A small CTC audio transcriber, trained from scratch: norm rmsnorm.
Rows from block 6 of a small CTC audio transcriber, named by matrix and row number. Rows with one number belong to one neuron. Each number is 128 + 32 x the weight over its row's rms, rounded and kept within 0 to 255. All counts start at 0.
Before each neuron's rows are labels from the 100 clips, of 14976, where the neuron reaches its highest value: "top examples" is what is common among them. Only what is clearly more common there than usual is listed. The data: short made-up English sentences, spoken by a formant synthesiser in many voices.
# fc1: MLP up (model.blocks.6.mlp.fc1.weight, 768x192), inputs 128-191
# fc2: MLP down (model.blocks.6.mlp.fc2.weight, 192x768, transposed), outputs 128-191

top examples: "brother"; /ʌ/; /b/; /ð/
fc1.53 [138 130 120 166 142 139 134 154 161 148 135 106  92  66  87 107 117 160 169 156 100 115 117 147 133 152 170 154  86 125 142  58 177 133 118 132 169  65 194 117 114 114 190  95  84 145 132 151 126 119 151  97 146 157 129 115 109 133 125 136 126 170  70 104]
fc2.53 [119 121  26 173 111 104 150 120 157 121  95  92 149  90 130 122 156 154 152 199 154 123  82 142 173 156 169 156  81  89 155 101 145 160 148 136 147  67 158  95 143 139 114 135 148 131 128  66  93  83 113  96 128 128  98 105  90 145 104  62 143  58 102  94]

top examples: /ɪ/; "near"; "his"; "this"
fc1.329 [126 142 156 134 175 102 121 125  51 166 120 165 142 141 132  97 166 114 180 140 128 189 136 176 135 143  90 155 145 136 120 148 136  65 180  98 145  89 115 164 124 156  82 133 118 173 148 133 125 148  98 132 135 110 139 162 110  90  87 152  66  57 112 159]
fc2.329 [ 95 114  60  62 137  88 118 115 127 126  78 109 217 107 141 155 113 157 174 108 131 136  96 150  95 152 110  53 117 121 174 127 106  95 157 120  84  76 130 106  78  92 108  90 157 120 115 139 150 180 173 125 120 100 136  68 122 146 127  58 130 110 176 155]

top examples: /i/; "teacher"; /tʃ/; /ɝ/
fc1.26 [118  60 103 109 113 106 111 155 151 163 142  93 144 117 113 175 121  70 156 147  73 158 149 119 199 121 110 125 164 125 163  89 118 141 124  98 197  93 117  73 187 134  93 155  92 128 180 120  91 135 127 149  97  72 152 128 218  87 140  98 101  95 104  96]
fc2.26 [ 45 170 142 212 146 175 101 139 123 162 171 105 156  91 156 113 143 141 166  97 172 106 169 147 154 144  86  87 146  91 117 119 110 127 116  71 131 188 189 155  78  58 105 105  63 138  88 144 115  69 180 142 111 116 105  94 149 157 105 134 149  78  93  93]

top examples: /i/; /l/; /z/; /w/
fc1.319 [135 144 146 198 137  99 134  98  87 165 128 139 137  90 136 103 153 168 162  96 119 181  96 183  77 131 189  28 159 111  75  81 146 109 126 127 177 146 139  99 145 110 129 198 162 121 124 141 126 140 122 119  95  98  53  86 149 158 141 143 130 137 148 138]
fc2.319 [158 112 119 181 107  74 164 138  52 163 177 114 156 141 114 153 121 124 116 174 105 168 148 144 124  48 161 108 153 153  75 113 139  96 161 142 152 128 142 137 213 102 137 120  92 207 101 214 120 102  84 107 123 147 124  96 103 111  95  83 103 132 163 167]

top examples: /aɪ/; "my"; /m/
fc1.490 [125 122 154 173  99 139 137 124 161 138 148 127 153 149 115 102  82 127  73 133 133 107  93 113  93 151 135 159 128 123 185  75 145 166  90 110 111 101 117 167 102 113  97 126 140 202  83 113 160 112 135 143  94 124 174 139 101 157  96 151 119  98  78 100]
fc2.490 [154 111  71  69  74 134 117 149 120 141 142  91  88  89 106 114  85 112 129 116 155  98 106 108 140 131 136 162 104  95  94 164  95 195 124 116 154 139 122 141  88 177  88 123 151 135  91 108 108 135  96 112 150 115  89 115 143 198  99  89 157  97  95 155]

top examples: /ə/; /b/; /v/; /ʌ/
fc1.110 [214 129  82 151 150  70 116  70 190 149 150 130  65 167 112 156 131 101 146 169 106 111 127 129 151 123 151 144  94  95 143 121  76 128  97 138 145 169 179 162 121  93 175 124 139  68 123 131 129 226 126 175  82 186 112 116 147 138 139 158 115 158 139 135]
fc2.110 [169 120  40 152 123 106  91  74 132 124  66 160 125 125 102 111 164 134 157 130 186 160 126 113 102 156 142 107 136 190 144 110 141 129 100 168 172 186 196 124 150 148 101 122 128 102 177 124 133 146  87 128 122  75 171 120 169 111 117 105 132 163 145 118]

top examples: /ɑ/; /ə/; "garden"; /g/
fc1.382 [119 121 167 114 110 138 112 213  95 128 187 118 139  78 132 165 113 105 181 153 118 128  93 119 165  83 103 160 102 156 118 178 141  86 135 152  99  93 160 133 126 105 131 131 157 103 203 112 153 145 139 119 122 104 146 128 156 121 141 161 171 142  84 124]
fc2.382 [144 137  89 176 130 167 171 140 213  66 135 101  89  85 169 177 154 137  91 141 170 126 203 126  93 101 135 117 154 186 181 130 126  84 129 139 166  90 113 129 132 137 125 128 132 132 129 137 120 134 112 120 159  92 112 129 176  93 180 129 152 120 182  85]

top examples: "brother"; /ʌ/; /b/; /ð/
fc1.710 [164 101 108 143 104 179 137 186 128 121 136  66 139  97 102  90 159 144 139 120  96 135 123 134 183  75 123 190  82 141 160  75 189 112 133 147 165 122 139 124 126 166 169 115  82 131 124 168  77 112 125 117 120 126 172 107 151 144 206 141 139 125 101 101]
fc2.710 [124 121 112 230 159 104 164 158 129 139  72  95  98 133 128 126 122 147 115 166 193 119 151 161 158 172 139 119  41 114 143 130 140 128 148 116 141  86 159 132 139 113 145 147  73 123 136  82  84  65 148 105 176  84  95 123  95 113 145 127 127  98 135 125]

top examples: "watched"; /tʃ/; /ɑ/; /w/
fc1.474 [100 123 181 140 125 131 108 150  68 132 100 128  98 180 127 126 145 122 113 158 111 173 123 165 149 169 135 136 126 155 164 167 182 143  41 163  98 189  96 109 135 130  98  74 115 136 118  77 143 163  68  66 141 136 129 143 112 132 147 119 136 106 140 134]
fc2.474 [195 194 124 142 109 108 133 120 121 173 151 135  91 171 124 172 120 121  56  98 199  92  66 182  78 127 126 113 150 124 100 132 137 128 100  74 134 162  89  95 158 101  84 130 123 179 145 175 143  60  99 114 150 136 175 128  80 141 124 149 123 107 101 193]

top examples: /ɪ/; /n/; /ɔ/; /dʒ/
fc1.696 [124 124 155 131 139 132 148 179 145 110 167 100 101  86  58 107 196 103 130 129  95 104  89 111  93 157 152  90 160 187  91  89  35 137 151 101 145  95 127  97 131 119 164 124 138  97 183  97 113 152  87 109  80 104 177 103 156 138 134 114  87 196 127 114]
fc2.696 [154 108  44 148  89 157 157 102 116 159  91 120 194 124 119 104 126 124 118  93 201 142 102 108 182  98 128 119 109 147  82 131 169 154  91 101 165 207 165 147 139 125  89 142 113  80 115 158 113 128 118 151 160 106  83 112 168 151 186 111 126 120 132  50]

top examples: /aɪ/; /ɝ/; "driver"; "shiny"
fc1.287 [137 133 102 132 120  94 191  93  94  63 151 139 142 128 153  76 124 119  81 114  86  79 146 117 173 109 175 176 121 140 113 123 162  91 185 160 100 150 112 130 132 144 156 182 146  94 114 165 105 126 183 175 104 190 100 118  96 116 169 114 124 121  85 145]
fc2.287 [173 230 107 123 114 143  81 100 155 163 142  97  77 114 174 103 151 150  55 109 130 130 115 168  98 147 110  74 103 129 188 128 114 120 171 138 178 183 119 151 124 168 131 163 120  72 129 116 123 122 156 101 154  71 140 149  94 156 162 164 164 145 106 142]

top examples: /ɑ/; /l/; /k/; "clock"
fc1.645 [110 121 180 153 177  98 166 176 109  53 153 165 211  95 127 144 140 174 171 142  99 126 126 102 125  80 155  79  76 128 204 104  99 178 114 132 125  85 139 105 131 180 182 136 113  83 127 165  99 151 161 115 100 183 131 125 202 131 160 174 147 149 113  84]
fc2.645 [137 138 108 119 119 171 140 161 172  99  90 108 126 166  85 111 220 133  74 106 167 139 136 136  81  65 160 164 122 156 140 178 110 154 129 118 118 133  88 178 111 124  93 110 113 139  91 102 161 156 156 124 134 157 126 158 149 107  92 129 181 120 134  94]

top examples: /ɔ/; /g/; "dog"; "clock"
fc1.338 [129 113 163 124   2 113 155 164 100 140  67 123 161 148 108 147 130 125 134 138 110 129 154  65 115 141 106  95 136 139 105 121 203 114 113  68  95 112 169  41 107 165 105  97  98 120 139 140  77 156 113 108 204 137 192 139 113 130 147 141 132 124 111 107]
fc2.338 [121  68 149 200  43 148  88  90 119 109 127 130 111 133 104  68 138 132 141 156 120  79 102 101 144  77 100 107 119 118 109 114 157 153 106  44  76 121  96 147 141 178 113 140 113 138 112 190 133 206 135 118 124 136 120 153 131 108 142  86 157 113 105 158]

top examples: /aɪ/; sentence kind: statement; "my"; /m/
fc1.538 [105 153  76 166 155 109 176 111 144 157  80  45 164 127 154 104 132 129 127  90 107 144  74 142 105 131 115 148 149 143 114 163 131 185 155 147 135 157  54 101 140 112 108 113  94 193 111 133 166 168 117 143 125 125 102  22 115  93 158 126 118  98  93 125]
fc2.538 [152  92 138 170 156  71 190 102 132 151  93 106 103 199 147 126  92 183 123 128 160 106 173 114 107 102 154 154 105 139 202  72 135 172  73 123  68  67  63 112 131 132 145 102  74 123 164  69 129 144 127 112 174 101 124 127 123 126 152 129 137 117 145 127]

top examples: "picture"; /tʃ/; /p/; /k/
fc1.205 [114 133 138  89 103  64  81 140 151 139 175 125  96 132 129 111 129  87 126  51 107 120 143  59 109 118 155 123  84  97 112 181  97 195 132 118 104 104 151 158 112 112 167  99  87 142 182  84 161 196 165  92 117 151 102 176 114  95  99 160  96 142 108 128]
fc2.205 [142 169 104 186 105  88 109 172 204 112 172 133  47 141 100 127 100  86  93 120 158 110 126 113 126 188 118 126  97 184 124  94 128 150 153 146 134  86 115  98  91 144 106 178 133 105 111 124  80 131 146  88 122 118 100 155 137  92 131 160 115 137 100 108]

top examples: "station"; /ʃ/; /eɪ/; /s/
fc1.398 [186 155 112 184 143 116 121 120 155  86 122 104 130 125 121 105 159  93 125 131 121 120 141 162 144 114 195 129 157 131 125 121 123 134 111  56 133 121 148  75 197 120 132 137  91  66 118 111 129 146 109  73 132 129 156 154  85 161  97 126 159 149 118 149]
fc2.398 [135 117  91 125 113 105 112 163 137 166 117 109 203 143 197 163 158 137  86 124 187 126 180 178 133 109 156 115 111  64 113 116 187  72 170 136 178 184 147 136 130 139 130 134 100 151 176 113 161 126 122 111 128 139 142 116 141 123 134 183 172 183 114 156]

top examples: /ɪ/; /h/; /d/; "hid"
fc1.602 [ 72 117 173 107 149  95  94  89  97  78 129 197 191 140 135 162 138 132 144 103 108  97 158 152 123 121 107 145 136 132 195 126 129 103 103  94 121  69 134 124  84 113 111 175 126 127 146  79 109  96 112 140 135 153 120 147 143 158 172 177  95  68 113 186]
fc2.602 [ 91 122 181 145 121  60 102  90  92  93 178 112 163 149 136 162 123 186 141 133 110 151 123 146  98  88 134 123 149 110 105 112 104  45 166 162  91 105 141 142 118 162 128 108 130 206 128 106 123 156 134 144 163  81 158 135 118 130 117 176  62 161 172 122]

top examples: /ə/; /k/; "quiet"; /aɪ/
fc1.745 [ 92 150 216 117 118 147 118 221 152 115  79  91 124 103 131 199 162  97 107 144 100  97 105 152 173 152 113 166 120  73  97  94  60 108 143  90 124 100 175 129 110 125 136 151  66 151 109 152 169 143  83  62 150 149 169 115 101 155 140 120 119 115 125 175]
fc2.745 [142  99 119  76 137 140 179 116 109 115 129 122 155 165 129 104 195 137 142 121  88 150  99 106 127 105 120 125 155 126 115 103 152  30  84  74  84 144 130 169 116  73 139 101 104 108 107  95 137  64  45 103 102  91  64 133 147  94 142  96  79 101 165 158]

top examples: "station"; /ʃ/; /eɪ/; /s/
fc1.639 [ 89 125 138 145 119 138  97 139 113 112 187 193 166 112 175 145 136  94  54 119 100 145 117 106  81 124 120  83 157 146 107 125 122 195 173 128 102 142 106 165 151 108 167 132 157 130 151 111 127 128 122 100  82 140 110 173 100  68 169 136  97 124 111 134]
fc2.639 [126 166 114 143 155 150 118 160 191  83 142 171 111  97 136 108 107  61  88  70 140  97 148  75  90  54 151 155 173 159 131 149 122  94 120 128 132 192 137  73 181 168 111 143  65 117 198 133 203 137 158 162 128 120  54 132 136  57 168 111  79 149 154 104]

top examples: /ɔ/; /l/; /s/; /m/
fc1.358 [113 117  93 129  74 108 169 179  75 108 164 142 139 155  94  71 115 128 112 178 129 145  92 132 144 154 107 101 110 158 144 132 136 113 106  91  89 177 111 115 141 169 125 115 176 108 169 125 134 120 116 165 110 102 113  98 104  68 145 188  91 127  88  67]
fc2.358 [106  72 149 135 142 112 137 162 170  93 129 126  93  58 157 131 147 152  86 169 123 109 126 116  98  98 124 120 113 175 161 113 101 110 147 128 119 220 117 130 155 112 118 149 169 127 177 112 140 109 138 138 147  77 172 165  76 139 170 137 134  83 113 128]

top examples: "picture"; /tʃ/; /p/; /k/
fc1.416 [145 107 143 130  92 164 100 112 118 109 120 101 141 134  46 129 181 123  74 123 120 146 112 148 110 122  93 147  99 149 151 126 134  98 120 134 104 100 151  84 158 164 103 114 130 211 120 194 142 125 137 126 113 133 115 190  75 124  83 122 131 152 163 145]
fc2.416 [ 73 116 121 154 142 149 118 102 156 103  91  98 129 138 100  96 110 113  79 110 107 107 144 110 118  76 113 125 121 111 127 128 102 131  92 129 204 150 131 105  99 134  91 139 192 127 106 134  93  63 119  52 136  95 166 137 165  84 109 151 108 129 118 137]

top examples: /ə/; /v/; /b/; /ʌ/
fc1.678 [105 148 128 135 110 132 146 137 115 123 154 114 122 131 129 125 176 144 136 141  97 133  94 144 142 169  99 123 169 125 167  89 144 124 182 157  93 104  95 154 112 124  81 113 136  96 173 135 203 151 214  62 113 120 130  86 191  96 170 131 182 120  54  99]
fc2.678 [130 141  68 103 111 140 131 140 125 102 101 115 157 107  71 167  97 159 163 165 179 119 155  99 105 119 113 205 116 169  97 135 143 137 150 129 142 121 131  69 134 169 174 119 114  69 140 135 104  73 179 136 132 126 181 163 207 108 104  96 153 101 105 140]

top examples: /ɪ/; /ɹ/; /ŋ/; "ring"
fc1.282 [118 125 190 124 140  98  84  95  80 129  43 121 107  97 159 121  62 192  84  94  91 110  68 101 180 122 113  85  98 154 111  99  84 128 136 128 148 122 131 108  96 120 129 145 129  82 170  83 168 208 114 134 139 119 103 143 129 126 165 115 189 121 152  87]
fc2.282 [126 134  74 164 121 130 116  52 122  88  93 128 209 156 107 116  94 120 155 145 158 106  82 130  79 149 156 138 109 127 133  97 114 152 183 109  80 203 138  97 125 142 113 171 121 116 197 101  63 152 140 113 146  75  98 159 200 103 160 141  84 177 214  95]

top examples: /ɑ/; /ʃ/; /p/; "shop"
fc1.368 [186 117 108 120 134 194 108 111 151 125 140  90 142 153 103 141 121 148 100 132  80 167  90  99  75 130 142 130 105  97 127 117 206 140 117  95 109  92 159  78 154 111 118 140 146  95  64 141 124 120 142 131 142  88  71 137 133 185 159 238 118  55 114 112]
fc2.368 [136 118 110 110 100 114  99 114 126 123  94 150 123 157 120 170 230 141  90 152 183 187 100  59 161 150 157 141 117 148  93 119 158 198 145  69 113 116 117  69 142 116 184 155 121  91 136 119 157 140 150 124 153 121 168 108 177 178 142 165 106 127 136 173]

top examples: "picture"; /tʃ/; /p/; /k/
fc1.442 [121 118 158  56  51 143 169 177 110 149 158  53 100 116 111 100 137 121 104 142 114 131 136 140 147 100  84 106 104 170 131 102 186  89 129 169 156  59 155 126 194 151  80 136  84 186 132 133 160  89  98 112  57 123 130 142 138  91 170 140 130 113 104  88]
fc2.442 [ 78 151  68 134  89 203 141 147 138 102 115 131 130 171 163  98 157 101  75 114 145 141 115 140 146 104  56 140 112 139  86 104 118 134  89 150 161 166 110 151 122 196 110 121  90 156 115 158 112 143 107  66 135 101 126 108 156  75 148 106 113 169 126 146]

top examples: "painted"; /p/; /eɪ/; /d/
fc1.394 [172 118 125 119  79 104 188 122 140 124 163 174 174  97  99  92 121 139 121  82  76  97 193  88 124 139  95 118 119 148 165 133 131 143 120 116 132 117 141 129 174  68 147 115 130 104 106 141  93 164 139 100 124 125 175 172 139 141 122 142 135 178 118 158]
fc2.394 [152 113  61 129 119 124  69 110 135 169 166 114 164 156 140 148 108  73 187 145 146 146 109 122 194 127 101 116  99 148 148 123 151  90 117 175 183 124 135 105 193 128 136  80 150 132  69 141 146 157 184 109 128 120 132 168 132 109 130  85 111 126 107 137]

top examples: "ring"; /ŋ/; /ɪ/; /ɹ/
fc1.537 [ 76 135 175 100 115 122 117  75 129 146  86 145 168  86 132 142 117 170  84 115 147  95 175 113 142 133 146 103 143 115 152 111 176 144 183 153 166 120 101 149  98 125 185 127 121  89 127 144 164 153 182 147 111  78  81 131 104 135 129 114 173  98 144 117]
fc2.537 [119 103 167 170 124 152 150 120  88 119  84 134 127 129 113 131  97 139 166 124 175 116  59  92  84 157 181 120 109  92 150 139 157  92 187 142  92 196 189 185 126 126 121 122  83 136 138 115 130 149 113 148 164 118 128 142 104  84 183 112 106 152  85  74]

top examples: /ɪ/; /ɹ/; /ɝ/; /v/
fc1.720 [ 65 201 148 139 135 122  33  67 150 131  83 146 178 121  93 148 112 141 100 139  97  87 124 137 138 109 103 139 103 131 166  93 134 111 112 110  83  96 118 144 112 122 115 130 113 119 103  89 111 139 120 122 129 172 209 127 127  57 137 132  92 103 144 122]
fc2.720 [ 98 140 111 103 157 103 143  96  87 166 180 152 121 155  73  92 135 159 149 121 117 128  67 172  74 165 107 148 116 108  85 175 113 103  84 139 151  89  80 144 148 137 181 142 160 119 152 136 113 129 121 194 155 110 130 109 106  87 112 175  79 176 139 144]

top examples: sentence kind: statement; /g/; "girl"; "again"
fc1.564 [ 93 151 137  86 116 116 127 107  87 105 124 175 118 133 124 110 110 153 177  90  89 121 164 163 221 139 131 180 102  69 119 104 134 124 121 135 122 151 119  87 184  84 162 127  86 175 141 106 124 135 111  65 195 131 115 125  93 117 121 157 190 195  54 154]
fc2.564 [127 138 102 177 169 141 114 121 114  77  91 153  77 122 189 123  97 147  35 147 156  59 162 142 138 164 160 163 167 113 130 113  87  70 158 137 155 153 134 123 141 104 150 108 131 141 128 118 126 119 167  50 131 110  99 115 123 127 135 143 107 107 167 137]

top examples: "ring"; /ŋ/; /ɪ/; /ɹ/
fc1.689 [136  98 186 141  93 108 133  50  87 162  71 111 157 133 171 119  86 161  68 108  96  69  90 143 191  96 124 117  99 137 116 114 114 139 126 124 138 113 141 124 125 146 112 131 116  86 113 110 180 178 126 135 186  57 106 113 132 157 187 101 147  86 112  94]
fc2.689 [125 144 101 170 154 101 133  98  82  79  61 149 173 167  97 138 128 158 166 101 144 117 116 129  97 154 110 146 170 137 142 124 150  97 162 133  90 206 182 112 124 114 107 144 132  89 196 117  76 155 124 151 133 118 124 104 154  35 131 116  94 165 133  92]

top examples: /ə/; /z/; /w/; "was"
fc1.296 [135 115 195  79 183  68 128 176 122 124  88  83 129 130 107 145  84 109  97 144 109 115  70 149 148 138 110 166  80 115 157  63 134 110 120 133 115 132  94 126 115 139  90 159  90  98 123 150 155 136 123 132 131 177 122 111  76 189 164  75  73  83 137 133]
fc2.296 [138 165 120  88 174 137 145 155 180 167 108 161 153 155 163 121 129  87 156 185 105 163 145 152 120  55 118 176 113 106 167 106 119 101 109  95 145 178  94  80  87 115  92 111 106 125 161 154  99 121 116  74 156 112 143 215 159 149 163  63 160  83 214 147]

top examples: /ɪ/; /ɹ/; "ring"; /ŋ/
fc1.35 [117 120 173 129 125 114 152 119  81 187  75 146 120 152 165 129  85 155 124 145 111 110 164 158 151  97 132 107 116 156 130 136 191 155 135 144 145 112 128 164 111 146 101  97 101  81 107 129 180 140 152 110 175  90  80 109 119 139 125  93  85  57  55 139]
fc2.35 [146 165  63 144 163 107 138  98  87  83   5 140 209 135  66 165  92 132 166 144 162 104 103  84  81  99 124  94 135 154 131 143 187  96 149 145  91 186 153 132 108  87 148 135 124 110 137 138 109 118 130 157 128 130 107  96 133  81  96 163 146 160 137 114]

top examples: "brother"; /ʌ/; /b/; /ð/
fc1.473 [127 128 172 148  69 133 161  59 122  85  77 177 142 161  87  83 107 127 120 168  72 130 164 144 148 146 155 130 164 125 144 176 135 145 124 155 130 125 152  95 179 126 124 143  55  69 147 120 151 122 118 122 201  95 143 112 101 108 127 145  87 129 100 104]
fc2.473 [196 170  92 157  63 123 134  93 121 147  88  93 178 201  68 115 148 127 122 159 147 125 129 114 147 135 167 168  64 173  62 109 173 100 124  97 173 141 138  83 117 131 116 153 126 115 181  58 148 117 144 109 137 166 211 149 150 131 142 154 133 169 110 153]

top examples: sentence kind: statement; "the"
fc1.665 [175  91 158 190 119 172 135 104  80  62 122 150 132  73 130 121 114 145 166 173  96 158 148 191 187  95  93  67 148 129 146 131  84 137 166 103  99 107 139 176 163 104 128  95 118  88 158 137 172 155 172  88 195  95  87 141  87 102 137 120 117 143 230 110]
fc2.665 [115 175  40 181 155 117 133 146 142  97 125 128 178 196 104 122 129  75 138 156 154  88 146  92 111 121 151 119 129 154 125 134 183 140 132 138 172 167 150  98  91 154 108 130 148 145 122 121 152 172  92  94 118 135 112 142 139  70  97  97 115 134 128 106]

top examples: /aɪ/; /v/; "driver"; "likes"
fc1.435 [106 170  98  82 168  97 160 119  69 128 159 131 181 166 152 143 127 112 129 119  75 101 103 139 147 121 141  91 125 194 107 149 159 123  87 167 103  85 178  87 116 150 119  86 168 130 128 163 139 177  96 175  44 126 137 122 155 126 126  53 115  97 122 175]
fc2.435 [134 183  53 110 119 135 157  66 124  62 106 121 136 122 132  84 115 119 155 166 192  89  87 137  76 140 196 131 114  67  93 142 117 102 149  56 125 124 129  82 113 148 100 105 135  81 125 140  54 112 121 142 150 156  93 148 114 169 148  84 198 115 144  75]

top examples: sentence kind: statement; /ð/; "this"; /ʌ/
fc1.545 [ 96  96 141 114 119 153  47 103 162  85 134 217  81 117 110 128 119 147 139 126  89 101  85 121  70 144 142 122  88 120 142 186 115 118  61 112 124 158 205 135 145  78  85 166 146 165 135 144 123 138 101  81 100 105 123 173 136 176 144  93 161 193  56 165]
fc2.545 [ 94 159 121 110  80  69 104 129 196 101 120 120 111 147 100 148  87 189 128 103 141  99  93 110 145  75 129 104 153 116 195 108 117 107 113 108 126 131 135 123 143 119 107 117 134 129 122 158 158  86  82 133 164 134  84  92 123 116  76 113 113 120 119 102]

top examples: /b/; /d/; /n/; /aɪ/
fc1.507 [131 111 106 148 112 157 180 103 144 107 162  85 120 115 131 139 108 108  97 140 110  80 102  66  93 161 128 149 130 137 119 114 151 147 152  92 122  98 149  97 111  83 139 143 148 120  80  94 177  99 133 148 143 110 197 152  85 157  83  86 123  93 124 155]
fc2.507 [106  89  80 135 151 130 145  91  61 186 102 117 148 119 116 190  82  98 152 128 175 111 148 100 122 171 110 120  96 125  82 119 107  80  98 103 163 137 149  91 103 107 133 161 122  92  97 135 162 129 122 177 164 146 142 101 104  84 152 129  87 150 101 115]

top examples: /ɪ/; "his"; "this"; /j/
fc1.216 [ 88 142 142  99 167 151 124 141 110 138 125 136 123 138 126 142 174 149  90 120 160 133 135 117 146 109  81  43  88 103 171 198 103 103  90 107  98 140 116 128 141 116 159 104  89 102  98 135 137 133 142  91 109 138 135  94 149 133  96 141  89 101 137 134]
fc2.216 [122  93 146 126 114 110  72  89 137 103 161 104  77 130  73 194  83 127 163 134 105 149  92  74 100 101 118  65  81 124  55 166 190 103 102 150 125 154 163 113  39 113 145 137 118 129 138 110  93  91 177  75  82 119  80 146 146 137 149 144 139 161 150 122]

top examples: "shiny"; /ʃ/; /aɪ/; /i/
fc1.662 [115  97 164 142 162 131 162 110 135 119 186 189 118  92 114 172 124 225 157 128 125 143 163 124 104  80  94  44 169 123 162 163 134 187  91 106 121  85 162  79  97 137 138 137 145 119 113 165 159 134 177  90 132 134 110 130 115 129 113 145  97 143 106 118]
fc2.662 [162  92 128 170 172  90  79 147 145  98 127 113 130 130 130 104 168 143 126 127 168 139 140 121 126 161 129 163 146 178 188 160 175 146 187 103 129 148 111 101  91  50 125 130 127 142  81 176 136 141 116 133 116 113 102  79 147 108  49 139 117 135  98 104]

top examples: /ə/; /l/; /æ/; /p/
fc1.14 [101 134 174 134 148 105  88  71 104 152 163 171 114 182 131 141  87  86 115 202  94 122 128  95 145 108 104  99 117  67 151 134  99  85 136 111 100 146 155 126 138 194 161 132 105 108 162 136 171 127 142 118  61  87 119 141 129 122  74 127 194 170  88 108]
fc2.14 [116 129  76 110 133 151 100 120 131 171 120  99 145 191  71 113 110 135 181 125 108 160 140  91  61 139 147  59 165  83 115 149 132 140 118 117 112 101 114 134 115 221 178 168 154  64 151 185 157 150 112 136  88  99 138 113 217 117  78 183 182 143 119 131]

top examples: /b/; /oʊ/; "boat"
fc1.428 [ 97 137  99 171 137 155 101  76  81 138 122 104 146  78 124 104 167 116 115 143 103 127  96  51 117 107  97  90  86 103 134 111 147 116  71  82  86 135 137 110 126 160  87  55 117 138  72 140 151 152  98 118 102 134 188 141 125 186 117 149 140 170  95 124]
fc2.428 [ 88  97 141 130 184 149 135  92 145 137  98 145  92 122 175 134 118 139 162 175 109 109  82  79  72 156 141 142 143 102 154 149 164 143  88 129 134  79 143 196  77 157 127 100 129 174 100 144  89 104  73 113 119 130 143 130 158 113  83 128 129 114 145 147]

top examples: /ɔ/; /d/; "door"
fc1.196 [167 104 121 139 100  96 158 150 138 154  73 173 179 107  71 114  97 106 149 179 115 123  90 186 109  72 146  79 160 157 111 118 155  55 193 132 175 106 117  99 182 213  95  66 137 160 175 161  62 137 170 119 115  27  99 134 115 165 112 105  96 157 120 102]
fc2.196 [172 125  97 121 106 156 179 143  71 127 141 113 171 156  58 138 116  91  79 135 110 112 154 111 117 130 101  95 116 155 188 104 142 100 155 149 115 144 130  89 149 153 114 114 171 160 186 159 130  79 171  46 120  90 117 180  85 167  95 127 112 179 154 157]

top examples: "picture"; /tʃ/; /p/; /k/
fc1.687 [121 146 127 101 101  84 159 134 134 136 197 109 160 120  89 135  98 141 165 150  96 143 154  76 108 130  85 155 155  96 129 119 160 189  87 125 108 152 103 167 148 109 113 137  99 137 100  89 118 155 144 142 113 139 157 121  91  83  78 126 116 120 128 128]
fc2.687 [115 138  67 132  95  87  95 184 157 146  74 110 146 168 132 189 129 148 192 134 179 171 134 111 138 136 128 159 118 174  94 140 165 144 105 116 169 161 109 101 159  80 103 163 159  92 107 131 154 109  84 120  99 131  97 138 113 111 152 173 162  92 162 102]

top examples: /i/; sentence kind: statement; /ʃ/; "she"
fc1.27 [126 101 150 105 121 127 166 125 157 123 143 159 117 114 147 167 103 114 189 140 111 156 171 165 101 143  97 124 124 113 163 115  82 134 179 130 106 150  98 113 122 135 123 108  84 195 155 173 141  95 110 136 163 111 180 153 185 184 148 131 124 109  77 136]
fc2.27 [ 91 157 158 122  68 151  72 139 197 178 157 166 156 139 178 127 139 121 147 161 175 133 106 153 149 164 128 136 131  97 139  73 172 105  91  69 112 139  99 169 141 128 130 140 141 173 153 133 185 122 108 113 149 127 144  98 184 174 124 158 149 124 124 130]

top examples: "picture"; /tʃ/; /p/; /k/
fc1.43 [122 114 169  79  96 154 159 124 149 114 113  64 137 132  46 126 120 126  84 135  92 151 177 141 114 140 118 152 114 137 107 152 152 146  91 168 145  82 156 157 161 179 142 122 105 195 135 147 112  73 110 141  48 122 144 157  96  97 159 142  76 108 125  72]
fc2.43 [ 88 171  92 126 108 144 121  88 165  85 134  93 148 200 134 135 142 115  79 101 114 141 152 157 134 111  67 169  68 132 134 142 118 145  63 165 143 123 159  91  90 172 125  78 120 101 105 122 126 125 121  43 123  80 125 142 163 102 164  98 116 180 138 109]

top examples: /ə/; /l/; "apple"; /p/
fc1.232 [117 134 147 108  90 123 115 145  91 118 156 131 117 197 135  96 195 134 156 123  96 126 116 137  82 157 121  76 119 101 127 193  95 151 110 115  67 149 117 109  83 132 146 142  72 145 126 153 144 149 122 175 137 171 177  77  92 136  82 169 178 133 149 119]
fc2.232 [171  93 122 155 144 119  90 147 116 143 115 211 107  80 102 162 102 164 123 141 121 133 120 139  85 145 190 121 129 140 134 120  98 151 113  90 167 165 142 119 103 141 138 112 124 125 115 175 183 151 194 129 147 124 104 134 161 102 104 146 173 171  94 136]